From a checkpoint of a small image classifier.
Data: trained on dead-leaves pictures: piles of overlapping shapes, 145000 training examples, 24.7 epochs.
Rows from block 9, named by matrix and row number. Rows with one number belong to one neuron. Each number is 500 + 25 x the weight over the matrix's rms, rounded and kept within 0 to 999. All counts start at 0. Numbers have three digits each.
# u: gMLP up (value half) (model.blocks.9.mixer.u.weight, 384x192), inputs 0-47
# v: gMLP up (gate half) (model.blocks.9.mixer.v.weight, 384x192), inputs 0-47
# out: gMLP down (model.blocks.9.mixer.out.weight, 192x384, transposed), outputs 0-47
u.60:484499484457489498504509512501476560493474454490499481477471483500533499481519519555478480480461466518465520495504552501479512502475482480504519
v.60:486471459491533492499512468510478515467520512464508504475491477516511481498484536535519548508501497494442537493498530523521496501510515536507522
out.60:521562505512527472505507494508530519535514485536519482505518513481504512503504499438510530511486524502500471513498510521498516522556474490510505
u.61:465485517504547553500470510529481503490500484471544499497499513499528492489464506450506505544525503506485489468495510484500521474497510504496465
v.61:474510490493504546514466472496487501465465510541467539512491514509514460534478507496508511549524530532503496512510492513512538482451468497507503
out.61:477510498485482459488511481499528512535498506487534473511492505497482496508496483514516499477468508511508501483484467541485478496484527502501534
u.62:504497527480508469553530483539490505491504502493514506557452479520455485496486508474478508485491487529458489512502498505496487485458521481510522
v.62:514525475489460574441471551499521479455500501501450561460570453474522519495467496533569471504534495508543528463505450504542550508536501454504504
out.62:472484496579550487531590494468476466542486552497563412505524553518503508449483482498469537512449505469507464535471568504458517495425480506484518
u.63:520503502491519479498445521471530544530531497464497508478480514513505482507515497479486410493543485509492471490503515540498513481501527475510485
v.63:527546491452527480463504505549439518463495498549480492530493550519472488513393484489523540487465520482496490517545485514494498519503473527530506
out.63:455451498572463562577543528455551477521509489482516500491535469488540502488528530528553518510446458527512522531451515488467521479447513484489513
u.64:491505494512468473509522477461487513515519504474540506499501478514487470504496501485500499494491497524494495488511516520486528484477537491496518
v.64:498514508499490512492465491510500467485480515509538502494509504516484490515477496481478530485504511491509482524442500477487474500537516514526523
out.64:472497475489474519533478524499502516472522494505507507463473526519511526496453489468551459513462499477493507506541506483514503491543485485498527
u.65:520498511503526473486481537464519486458500488561489511467487441505506503495516496490482477501466447508484495482504515467490531507480547468463472
v.65:509516510486479475476472507526504509488462518505492490479519510496534457507574469496509524533459527504490502488487485487448482493529490511484521
out.65:483501491455532494533506502483536516596500491478496497521481529557495517433490479508523525484496467519500515490490541535510534463499463504524528
u.66:514488502531498513473503489516470523487484463510527467458469489451453505490477537483469502477485507487492553529486481483494504494477565481499504
v.66:478527480508503530528509460493481501482509483471528497480464528504489464517503545538496509510470500494502520486520504453526495501476524512505517
out.66:492526483479533477496491506484503507562463529506514521505496450531534555490497529505488531484516518504476513479484524539456466530506461513495470
u.67:481472528503501509472518505501509507448483511520537458497513496495444518497492457498504520527476498469502485500535548509503509508527517494507526
v.67:462490453457530515531524479549567523502507478506458479457495535489552476481480506539479491525500500533539491508467424474522430489518535506511492
out.67:537507527474479498513494483482504485526526488492515464516510488498535475481531496492512486512527479502485516475485517504536528529512531524517474
u.68:509505485462516526530532521534519506502476511488443498525515487480478477442458466536508502570498468482523475481498494482490446505499525516486524
v.68:525481512503528495511491460491483555518481526498471543480502528516496506481521515519450509501513521475514476511546487505519484473529511530479501
out.68:473492477523509497475482462472490503499453525501545455483513477507490511519515501489532545447492524534440515466479500500515501530496465512497492
u.69:499453488496510464532492530505482529501506515482513475510505493514486476500483519489477534481493498495505491545470489474471486479493524455475498
v.69:517467489506484466509493485542520499504500523482492498508511519529483498541534525498485510523491498534525501461480485519541448473501522508518476
out.69:461476525449501508507467519483503473456478486509458502509520461501518489528551485517522559517514551533505549464533494472556516492550493501535529
u.70:512524496531532497524490504514501528531513517460502501479512498501508507540553511527499510495499486479526529493511477513511493447469539471477516
v.70:478513518492466515470520529529509465484490555498477503490493516495498471526470503482506557474520509529482496481526461514508506499513522526506515
out.70:495494503485486510508473494505514474492487489490485479503508525508509492451487499502511514489464510523493530505504525512505475519539463546505485
u.71:522546496497494516497477486468546486518538492489504521495483508473473491523517523516540499482493534475458508511476551506488508450469516521516527
v.71:513483484473492469514545498432486532539506523488510497468510479495507511483473517509491511494508527511489447496488510504504462519512509496482517
out.71:502458496493490500488520515500520523490485472499506457474499509527545475466492487491494487522563457528525489491476486474513478526460501471547531
u.72:481536512510531458552488480485503504493494477521483461528444478482492498473510490497509509521510498528483475544509513460484490517486567478515478
v.72:501546501479441517509517519515516495505512536486465529506546535515505484500493469486473533493497491535507444499463518495489498525527482506550490
out.72:508464484517482525454514565489493526517514486499519509462538519520506507528470511501504509431475513495511497467516493512491488510547476482519507
u.73:518474459529557517475523502494496484508465553490475450470503507481505488519504513510488496489524494479519500495500452540525542536491451492509495
v.73:458496517618554551514565516484438509498510533528433537477553504543486463510495481450465476527486568502519499542546444405527541461487516501494494
out.73:477511533498490507536513464512503526519459473526533532442501480495466461513474495487482495524510504463506531494541485489528521481496507512533513
u.74:460500480455492540506478497469467507514502508517485492537453508514513536524544524537491508473520488529500469501479539490509495535530470536488452
v.74:523537515554513519493462518488477494507525534470491463493503525527485481506520527524498497489474510495502506514473499508508466503512475487507531
out.74:529469482547509467526487471528510471468534494503491445480478491480479468471503469468490478494475532446498530502533478579498511526480480479504508
u.75:484486504484529478475528510471508477493492514492509491461505526520493526478461529460522508533505457495501509476494541471489496508472495504517502
v.75:521533480464509506523487528490536537452504479543495464479507478520482501490484492488517509489527523521494503490492501480471491480442532495479475
out.75:508453521495512523526449516491533478547513497559502507460491486493492482520495464565487500487521516454508516472530507523514497528489567454427476
u.76:468471492514495489504515521527488485491499495523493489488493476523478468506526504540445516507496465510522513449484502509505524507480498501551468
v.76:518509499482472480505518499528472534519464514507467481479501500473492511538458531509530474494503495523560484459511524471525528496502491502529478
out.76:498498518519501507494506493500489497483522477510468459543537528502503506510505535482522519483454510503520482531503492472461498507490494516436517
u.77:484516499502463518511504511500507573506495484508537520476522526458506485517470483506534471501468529485486524511522505475479513511526523508487492
v.77:485522483515495523527526486501473465528499500512456503503489533496506532526473514499492521466460493545492503505476493446488521492467513460496511
out.77:534502496494517477506493487503496442497491483504483497513450502520460525509531482497470519484512508489499531474455522467492518513457445485500505
u.78:504493434534488505478504538521486515518518525498501429470495544516533516486509485476514502447488463468556505568467534514471517520520458520502455
v.78:535534491464419495466527441474495531491488507519525504483476492458464507542426540524533453503519523539517539495515551454503513465496549490501525
out.78:464481512494537491515541493519468471484476484457497533461503489476468503495478532492506486499547485526503525529531470511532490527484523460518549
u.79:520526512537490476544516491502471531468504514536501478461523517527496501507488506510536502542510508535503467529510485492497523500533494514519505
v.79:535569517508481516473492487458495491487504434530495492495509544504470497520534494471491517578510454523524492498487472513481562453518534540483510
out.79:523460489524497551466507487518544473480515511496496501498477499510491488481502480473475524443500494541509539522470489471483465498510512506489499
u.80:550479520478516469505487467538525501552460492500497499482472556489472516500503508527530489483495473500494480490504462529491490529459511483459522
v.80:489457535486486497509485469543531471501486577465489538545492574474501517467455527507538503500452492458481469522523523480444498523474500543461534
out.80:494513518493473488514531514482487481512452481518486455481520450530521521496499489493470525518513488497545507448534522513519492491536521554512481
u.81:500489531510531512527509474522513534473493481530448498546492502473551485530507519504506505514486512513501521452497502539497502532503475495474540
v.81:491505518483472522502475487506475499489466503498482495483480500464506471525521513514498476470474494509470494503460506521505518510520511526495523
out.81:485495491497507491518492520516507514527499491509521517491489485532447507524539450497519518436503539474539487532538509509477501480481543503511483
u.82:514478535492458469533488516486492523486494517520524491455489498519536480544524509473471494441555502499499515520489483470529531544514519483549515
v.82:495513507480435484518532499472509499474503489541490482493466493514495494519489491497486462518501549508470475527471499537475453507491525491518465
out.82:581559437509576537498529479472498472486469472501492480543535517479521527475515503527536502546487493481510502518511462577464490494472501501462471
u.83:482478518492498507563562464484456479496501499507519476507523550481528490520449527517486495481496455518502510475510490480465506509519524481538502
v.83:468523495489516507507516519509461491514492556465514498475523531450487458493526456496457494544484462518511483464497497507485484486501503529496545
out.83:527458514474534512448504556504507479507531498489528534476479470490492504454506454506524515537495547466495499525482512469493493484476482508487494
u.84:481464512507517488530475543479510499498482512466508507490509519503506559494498516483520551576508506528495497492499529500534497488482502497488460
v.84:481466538502495481515452496481514517531522519479486515508494534507492538512498549513514510546498515488513491489482516493507480489498509475514484
out.84:523498517521520491506442517480503415499513490512508482576467465527470491525547441504477505502498539463469498481533467531518483541520542531499527
u.85:499538496494476477487489486480499499538485533506512555482551530500497468487498507502499477452501510527474460467476523472543531515504507445467478
v.85:498474524529481489503522524523535467458493460521492480508539546511549482513510486485493483487488472520509554491502489494491491484493473503549485
out.85:530505499527518517512501502564514475511504516436471500516536520495514513496498465539519510518529484499528514523462508491461480505512505564518534
u.86:511485533478528476496507493478537498509442467510545520517469452492525490497520448498550491500521540538449479476508518470487509522527492487477487
v.86:511502478515495505549440460515525489509487509479477508482536488472508476473504511526493485482527513544490512496460481492525505531489521496536467
out.86:504522501517492534488470497475511526477544490491499445502488491465493484527489493511489484474513506467503540488479459471504484482481489511477526
u.87:551502533511459482551523478450483535563510436533539542499506498506485490482467493508513523484510456445506457491492520482465463520438490542486506
v.87:458505512485510528504506478510471472503462501489472518493496515506480530492455543522521488510508534517525524485526480519479519523521525496515493
out.87:497535448485460496483502541547501474501508564460517542501513475464478494499457539489528460477477492487479492544489510477490557482509476501524503
u.88:534523485494466458520543481526491491505512455493511525535487496515509516472505498512514455462505501533518492477486532467498493484482506460511474
v.88:519478477513481479531529456458462495475474465497512544509511498475446516492495505505509448509515532460515485503495504521498497487482487525486433
out.88:477513519511527512482447509531479505469554482545515463513510483460552484532524532514446487510478486512500501555491507511519511510515515491494477
u.89:561491501513495509492507496488478524474493468493522544496470535473499512499480515473482509527478484516540505516497499503468537519530523507466510
v.89:504526494487527524462507502491469482480498488509505515495495515504527454490505469510473574515492498534509521472465477503500523491511550516478466
out.89:477497558520477460509502508493496480515482515522522465502495485502522514497508482522522492501521490510473484436515502516514467502462519525508467
u.90:505520509512523472473506539513561538452507495516519486543460514451527490518476527491527508518467508504457500480480501539514434481513506474531472
v.90:516490501461528507506493492489508512485505517548495508519488477504558506483528513469520511497501518459481552493520498478467490519487490497478505
out.90:540499490540489517526518489493476474545521498526467557495490555534508503499482510509511504505538497491540527524534477464490560485503491522514485
u.91:501546536510483506465516508551509512476514546498516506521528462503543477461478529504509550460501508530508502511483528505490501489525498506468500
v.91:477442526495470480493489485471511497488511520517529514488460545504481497522530497481509497482473513461505502505509472548533493506509522459516456
out.91:506489513474464514484477489481483491479519461479507500493490516503468519510465497516479491515505483507504519466538502470508480513477509496514511
u.92:508525496522521472525473500514535478528491495497525496478496504516488514483510495510511499486469504489486486504483509514488481510481504490477502
v.92:463524495539500478492484485487466497497468556509498507495502511452483488484491533474513471504502515471501484510532481491497518517474517481468472
out.92:498510519479536526507520441516513514472464472500532475524486470475510494508530469514485544510508545487491522458510529491505509520530500489513539
u.93:502493550496486527481532507506508493510513524480497486502521469515486514527472497529518488493509521494480484497517508529464485553446525515470510
v.93:492507511511483488520491467461496519491465545492508520525508538509510470515473480482506507478489492478499520524542499488488471488504515522484497
out.93:457465521487512501508479486492449471478509488505472523525516522504504478489516489475450551496501488492523504479507500465536534499540512490498470
u.94:480529571500487510471487492522487491507486499458503485473562491439496523526474493466498478511477496543492503404470517523510572473523515509500461
v.94:492555538500477519487508477473495493527526501466499495483528495517502486493499505465507503505502504511495529450477465477500525445496480466437525
out.94:542509489449522457483520484461525514520538496476521552512483492493529547522468491450476513485529487517524474543520598491520466499495482465493502
u.95:453511478526518517486486481451495531541470538489482449487517535493516475525495514510494523481465502496490520509531535498433511490459502498498482
v.95:465492464555539464513478521515539538488520494495497468510514492494457481516505482488508454513475508494490481529503476493455505509505538525503533
out.95:510475495533507499531503460521504468503567498469531527510492490516482517478453494459492500481539522546506484496447472512516476501527502494479496
u.96:539453513468455547491522540509501521522487478529517499458488515522498537519480499528481469470499494489467492487488541505466523509458462449528536
v.96:494498487481524503547426490484511469470499507484514503540437543463505474473467484500542492525517563558519475467555529555439513494490488502444471
out.96:467470551502502501524506523431521509445525515481487499477482522476527495506515513466490556465471516520525493504508506473489501496516507510489425
u.97:484500479539484483511497502485505485503499468494470483523472509532489532513490539500499481468503461524490514460468528435530520483511489499535480
v.97:528507493517444476474531491529533487504477488543521500499484498491483485512473475475459492513490488504521502474523510533468480446468502478523530
out.97:472517482485486514497524537533480494500502479524509487486509476474504512499461492506450532500502499487517527502472528528485449510544525474490543
u.98:460535507492460490511483478466457489510525544525486472511485480494483528526469536493539478471491471541478527515503538475508557531507477483521550
v.98:461487474501530470488504501511493528521509473530516502456477515545475499514487503519487462484465489515521501493554550465527525528495494501492539
out.98:544461497535513483487504516475479494468541461497483501484536529479474510504552486505476524520496487544493495492514473501516444486471556523500519
u.99:504497468507483522459493486540481493515512476498485482518450490524524467516514510470514492488450452476490523486456542495478453514497552494504488
v.99:528527502495497468535497482488554544455507468508504462495497560494478492481468474517514503509496497533490502508529456499505481527514527505472508
out.99:516488500479504500530540520483509493520541484484514519491526503493507481484473516524443485495508540513526487516507530517524525496513476488519531
u.100:484504487500500515492507475499477433559520484518534501478499493483501504486480528514449522442531492521441506535449549426478502508488491542497541
v.100:547541443488491519525525488510491485485476444522524538460496496528533480480528536477489476442492503519455504506498491521492496516490487436488522
out.100:539497500521503503511527567504547522475476517482419494506512545506478542528500469514493489540461528459543492460542468492482544528500504497508499
u.101:484543509489482477513480509504520479538527508544507498515498506496470500528521510522513491477528466536503550531478488508468526545518452496515505
v.101:505451479526480491481545523513509462514494534500494479532501504502536518492544507525469494518475481483549502499499483474518515524509520559529518
out.101:516471529529508499472559527472512528504492491494502501514499530528541504467498519485471532483493535493476485484525492528532475475505557524529506
u.102:454486507490511518524523474523471493482492555533571522476506533486471494511514512485494512519514471540515467491490555535536463488525500453497525
v.102:505463556513521481482504510509489506508511496466523514479493488509499467495505506484465464509480535502504478470494518514535512508504497505491514
out.102:521435505490473475524520530513514494507483475524452460501504510483584480492510480471488477438484502509523475513503485464461487531480472530496486
u.103:500502495475460517488506513471532523491487486515526499501517517520478500537492500522453517504432502471505517483494524509517512521479507479456523
v.103:514470543499449489526518532515524511486501483474494469556475486563483516497518483522479465511460489476486497482482474489490535524553503507454520
out.103:529486528450501510541528505453537484502491512499474502504454526521483508460485498518466509513566505539470479518494481528519503496516500492525477
u.104:510486530474481443501502495501515495490475506475480455523510480513454515501469511484478509512521485528508507490514488499468466542478528480512470
v.104:508514521477508516484501530500494486464484508494509502477467499486508459509487489509535513454478478532515503531501512536474543527542495491496520
out.104:517506512517533515491461488490500460521484524504474496530513492472548519491555485543534489493508533485541547494494484467508539490460483481455531
u.105:542486515512521485521479489507525552477520502534525504496521490480453488534478516478526480506486469508486497497493507530492458519478514500517504
v.105:450515486521512449539466515520451498565507471485483483553520511500564493449506515484486525512548525478484478490468515512489526482514479522467506
out.105:507514503466510551487520488509506440499505521479467510451506478468537492507499515485539500458463512509485533543497457476518477500556497511468482
u.106:539473507513509538511531523484535492508485505489549466509519540478499485519535486485479501552452522544489498519497489495484497501492508481471501
v.106:478482494486486476492500507483486503484560512521468554503495518487494496496498517500526532485535502495524469521500505465493518510520496511514512
out.106:484494504490475470504487474524458534454513482482441508522459488519535500493447526497478482428525485459521472495488508493481524512485495548521478
u.107:478510487520487485494470449504493471496517517485507471507450503491490448534488487513501507471467502497531507503506523482554490510483544493488487
v.107:513525483544449500490482417518464454488534496536503511478494500492441508491514500515496492491462512452505523501497546511490486456479552528519503
out.107:529541512486492505484478484511499471529476521558511538507538513489501486488511468553510499511493492528483503512511497517444498518530499475471522
u.108:463522503487523497475489501529498478503502521501502503542487481494472492484536514519474519483479507491503518500508488546490540460495512470535496
v.108:463478543524479487464503504510534481516526541471487509503493523508504483485505460496513467477494535561501544511540496518488462475494540560518514
out.108:530472498488509517527476480492478496499468486489467499507508529498523536550473499507503487490512515517476494530499476450487469531467493485510479
u.109:488482513493520454478533485451526527502480519513484494457483488476516514514515500468529505471496522501547483516493517494520478495509505500487552
v.109:504502507477452498517489505485472497506477481518500524454497498498495515527482520501507538527532493493503525530468479523539491470451507465480539
out.109:492481500472522540472503492564461477538529514445509491510514534485475479439528511460522521490488508494450546522462505505512476484537452463507470
u.110:470532497515449516515501467489503496493568460525506537499501514469510478499478482480485487520487550527469524511472504471510483504500527500499511
v.110:537476503497499510538485511483506451514500489498507508502507508517526512502515472464472510466523515502549492530474469482512522514476461471479478
out.110:538508500488559509474508523487481529550520535478471516534492491512471513486519508559522546451527482482534489477473484521527502488516507543498505
u.111:468503525509497483463503517505478478479489473469519518453466534521478499499524489460482489495484512481531493503457484537462544545496481468477528
v.111:499530487486504527487493487527438471494529549466488473545477479506461506522520517507496514502511503521511486519512484457489523508566525491540514
out.111:474481497502515476492498497503485481526489489505475458482511493507537495487488484489522530450468470515470489496537536486508486491518501505506482
u.112:487500519499500466482468512518502473500504522470499523492568481488498516497497486463500520482451505510461495468521507485500511557476546493492488
v.112:520489478511476548533503466461475509486509518524486469525508505498518504498454502495470527491515509552514524489453506479523503499474468486488532
out.112:540458511467501524514551491523505501497498501477534514521491473544496477515485524516508483513557485489523504530488503485506493437507447486547478
u.113:469520491529521507528516501522495509484553537492535478531529493502506513492541508478501501508526512492504490434514469475544473532524498498533464
v.113:530489534516515489472493479458487537490485466488503502544514517533489491480515518474470511497474470502474491531481514466529491510513477465490489
out.113:537548501525464496460523509447515488535458497525467457500469478524504487482464505480524488515493538518511487499476502459499520497484459498455519
u.114:477488530496511510486501531496540507541517491463485501500515496506501490546507501450487546527509483480456446506524528509491525507469522525495492
v.114:508553482493490512534561525527494482456509477515519490528480512499502531468481506518541471462470544495570547510448500474487500507511496513491510
out.114:508500456524460543539482478487489502499499504511499489546480514504487487483517481520502464489488503524507532479494499477495500484533518443513503
u.115:438500503471520471514517474470475446506512511546494479495473506471462482471509493463542532490530526521467500471467542484472458507521505519495524
v.115:477508520517517506517526510496482524485489517496515462511521456510506501474479467483505480497489514501486488468478523499493537472482575503538483
out.115:531437481497511525473474503489538509514522460506525520489550528510513469516494479494497456522482447487515439529494472528522485469513447491524478
u.116:510526520479479492494504481494503487523471457543512465509478521503477484531463522480489491509491523511503508502500532478506481470529532512462494
v.116:522525488518466557502523457497494516515517505514523501543518453493502474464504463491467554505444511548480508505514496530494484471536539514473528
out.116:524561458487540480485475536495525512489521501537480497479537526465523500469507477518529468522510530498500445526464469520480516505466506541499522
u.117:514498505555466515516473492496518468491464459496527458509462509501504553463500526508472494499502494551500500477466463520462549475475515477488532
v.117:483496513498461495485490451475504505508529563510493490536536499525468499514550525539523450485477477468489474511476510482497491506441521521525467
out.117:494510501478516462458478484472462500534493472497494494480534477497519500492507507467476507513531505504515517549549523507495467505501510499472510
u.118:490491504502539518515557494475461493512522527476456477511515532510529525457511497526530512497468491519512525488487465471507536505460465521511545
v.118:508520465494497451486519503518569466504510491494516437491515519475447469500451516486509500474506466419487498509455520486503459492519534523514487
out.118:470492504494540472471530532511496505486503544494501500477473526512471528530508495477514556462495498480496503519531529457513485485494550506503477
u.119:480448469536497502512534523531496505497493503486461526501500457534491475500471540496497530497479524542518509517472552485467548515488506531516463
v.119:515482472488478532485495517505493505536533521469533531526515497554496434517491461518522512487505495507495510484512453496483522517508533539498515
out.119:496532476550527485501482479460494519486498442539506482487510496487467501537479471550499499495511468486491462497513476488541491491457505485523498
u.120:502523506504503522515486475495501485528518454503478455520500494496541512550487522512497487507523497463518478486532496479492500476489503495483496
v.120:509515499431533501536511527475505493498493540484519534451515546510479478498480504530519479521480520483450476524499489510541532473469533488490487
out.120:494501534491501461511471501478454504478491537486505536464498521471486498471512480508501524493495478513449537511473503537500471500538463508534521
u.121:519510490494486513504489478505511492514489541479533483522491489520447520511539487507498526489489491490483518531485526488504518489517526501496473
v.121:504535513497501503477523525527478483495489529518503526525519513519515517491491475498519538521514497547484505520477505504470521503543529501487515
out.121:457520493487499513519499519528442527516487507539513506531520441512505486478495490525461540495502515488516497458525497482476493454486495532534522
u.122:515540515495493529461487511520533480451474495510502499473482504531512505512470502481543482487518519474510518467500544518472529471527523496491503
v.122:516476536450512525490522532494542506466499510503490485510510533508502462540513478487477445471496497532499489487505521536503537507495509485513542
out.122:531470480512447501549497471491480511522552501476517545539483536488464523499503497518479510527497492503480487527486426467534478532498501481498514
u.123:512466481494471454489470494502520498497473490462516517468494451518523497529519520474432525514500530489507496508468544519510511526502499439501485
v.123:503531468454505530546509479476523541443468487481493482534502484512481489488510496510493507518473515487511499507462476488492488482508498513480503
out.123:487496538515520519474483484485500445503514522524453498493521497448437487547527525507544480487479484511472531481560444496494514464476461525467517
u.124:491482518499515495509511491505523481474489476464511493492500503510520505477509512543500463485502530503539496524478486475516497516523494497455511
v.124:499552545505505497493546553487506498516485494450445487520508460493484488541495463468487511516533458496439476495561503496493517479468502477533474
out.124:517492466513471543460507445501479536488496516533494468478486529502555537506474531541495474522479507510529516467445503489498493510512502471512471
u.125:505449498492453507500502481495476475499471518503496526519533472443466526510490520506522484451507483507503513483504476490530507506520497481475493
v.125:503491506525516503507485541488485502529501463465406487486477480516503470498481553546453462515461515515517491543517493502554495512461455509493489
out.125:484544483453526494512487491505541500496482507492502521504531543462510486472489524454515499468487502529516478516565496509485458509509467505539509
u.126:509571479509513447524485474489503448477509446514512489491451484495475487508515534541500487456505501465529438517524545517545518519461470519470519
v.126:534558519506467475487531498515518505520480529515494529471498547527490524522509518513514481506430500453508458489480521487569511502537442539495468
out.126:479460506540518495457544559510492504512492487514505510518515523502499502516482529447520507459481524486520517470480423465502469519505519509489457
u.127:490507505484494499514509504493447502429480486483484516545498530494493510509494504500524497516509478464511477467497517490481521503503505493532466
v.127:496548522463460529478446467552477446507471523498525469431552503471520492496525454478495523485498533510509491541519518537507509559517483554474510
out.127:479494497485524465523553520486558535553550496512472553495500521489481482461502507502493472518495494523507480506536482479491483492486527534460440
u.128:508525532495498501493515526498529524501515488508517503545468466474525491522483520505506480546488524512479422514512541489519515504539441478498482
v.128:458542523504508509479479473474483512514469529515532485518431523498487474499521537487481505508523478471531478511539516527539502491520488476506473
out.128:518518529485519463449528512451519517535494487469508455508520461503499514458502472468521496494542510486517530457540519499478447489482490512504500
u.129:512551487545465484507529457506469425497525478489496509497515510481495497480487511511542489544471505494499490500501489486459459446482535529459476
v.129:463480515522505510474449502486528484465488508514530463519520516519482530532483493490483495450500526496492504464478484499475458504515520483535483
out.129:512448499506495532498503522465526491506491502507533447466477512499496499517518469491479534514492524461478468489496495524507514502479500470526445
u.130:523580532434438514513494491495525508490515457477510465525571526499474528540480533504491499493533540505497496497487488540487520493524554455512504
v.130:529527523517511514482507492538498537486514472512519473501520524523492517507479502505471495509504473487487513517443468478522536530492511510497495
out.130:517468480531556479497534533453511493517545509527487520516456457499520470504522499469483473502480462496524486530480477468506490530508457537476499
u.131:465503501505490498474484485466521501501529482494487533494524450510495504492524477513499480490481495535524520498492521489496512480525532492446467
v.131:513491504548495525520491470506524509508508522484463484521490520517474514491519435504464475504472534525476494501501469469546492512501503523506522
out.131:518493498515498508488485492526486489538469485518531444467460538506522529461524506489496488506491460501490511486490485513504491499465458542515501
u.132:531534539488508563514460499498478509495528495527486511522499510527461478504541509522544534491479453510516505461496504533501531514537492455454450
v.132:494478509482517506525512481508525500550529517542470481472500489542545496509464532503534523524489476521499486494484485513475483525499502534499480
out.132:524508485510461500495485487490494505458481478474515514479500510467485494478503484492475514492491506509513490471502505499495526509482519495465495
u.133:504539469485518505507536504497534515513466468502531468486510503458523491496450471479483497501505528465523471478495502534476477521471503475469509
v.133:512483508523482522476473512501547512524502474489517548481468453506492487508502502468489505507501518507461469526472445524488485532462485558485474
out.133:490513525492489464503511498501501487493544484487512530464534542486435496497498490524541502473476509537455529482529525471520533487539514529496482
u.134:492518511503473496513522495543511533502492520465542499473528426500488502445503529509471520534509497548536505482510512495455477471520525459485501
v.134:507471505503478485492477500528486500525445500468534474538532509487464514533503487505470531506526494538540497504503466504465511537516522519465487
out.134:475485450481540474531507576487520508544477513496513510577447510562573511516533554500498538497505477483454494513447508520509523471515464538479477
u.135:480512502431487526527462491512486470484504450504449444504464500450517518486497573500502528489515509511572516492533473526495487516474512470480476
v.135:497491510551499517516553524520547493534519490550505452497465479506568476530497533509483508518468459473482498449460489496482484514540544529461475
out.135:505521504522544500450502525502513507512471461509516515528499502530441530521474494489495506507519528479497493525479513497499502489456467486506488
u.136:506522488524491528475509451495514529475538455530470457494485538464522479493445512498504488525508471523502517499517535479498526454501513480501497
v.136:514537435468464524530524479523551489481504487522461536504495509496499480497476515465481512431467489490459453526491485495514501490465503467510477
out.136:517470536435501481526487484524512465498480486482524514522517509530462525503504524505479512457489457446479547514501510485537499508485475474504523
u.137:488516496472486507524516478520496491511527502518482534499483515483504497485486541529537543489472494515508505520496462505473521477516491513501509
v.137:508544536495457508500482488526489496430496513489492523522466503464504494513481440467494472543485549519500561488547471503501495506510517506533519
out.137:526470454494524440518507473474520470532544502506512525481508498492521518505492491482503499496525500499488493498517511538495500507492452502518508
u.138:489504468459434502489501509476544452490508545475500451527486520496548532494468449472506491481473508494516486500501494511486557507510503489514529
v.138:511526543526482500493518500529468485468484474552479461503501521481501514560526539537510528553509490465508477502529551500471496511446506541480459
out.138:490529492531526505524463451523478525476476494521447462499527513525478532544550480489509481509525537485506491495483480499496493518465495507492471
u.139:496492522533470447527488505467498485494430482488492493555490508509477553552522503514492522514528509503522483520487535509504542527500496475502506
v.139:469541517498473497537486497501521528497488520505538496493504521454484471459522456443465500528478506525537492462452509505514451479510513489529490
out.139:543490498490529548476466512517479483491513522497486511515498449482508450470497490469482518469518483469508520530481480532443467514513455498471494
u.140:493513540505511483517509530519507454475490509518470484542517497510502434498493496513455492518450456475504527463476511509518503534534538484505490
v.140:494485527494515518517507497481527514506497500534506499464500519481530510508470489461514502475503517518506525482468498494505499494468503509478510
out.140:456488487519486488507463489486473519519492470507495544483480491457510493498516474503491448509490541514501479502537502504472519497489449526500494
u.141:482506519499460519506554461500493502487563502487464518539483435499518516509507510481495506497506550486513525528497494477503519511528500473545434
v.141:506546494483462513462500488476458523464503490509529529510485452500498498525492484527475520480465544481478519519511511482520486507523523486549436
out.141:496520453505506476534457530514542524478490490481480511497471505497527449492459509486522446506464473508483438495484506511526489456465495495471498
u.142:500475506507469467493488493451482515480491566468475481471488518507496479480483451509500478474486468509450499487487516493428526503508487549494523
v.142:504495482482518513489452555472498477491492504514470520530539496521479502483556473520444505537482461517495527487457522514520512511486493513508501
out.142:500555497535485546499478501495490499455503470467537501487510496468503508497495511474464474500525509498522544530514505477527516476511459490480522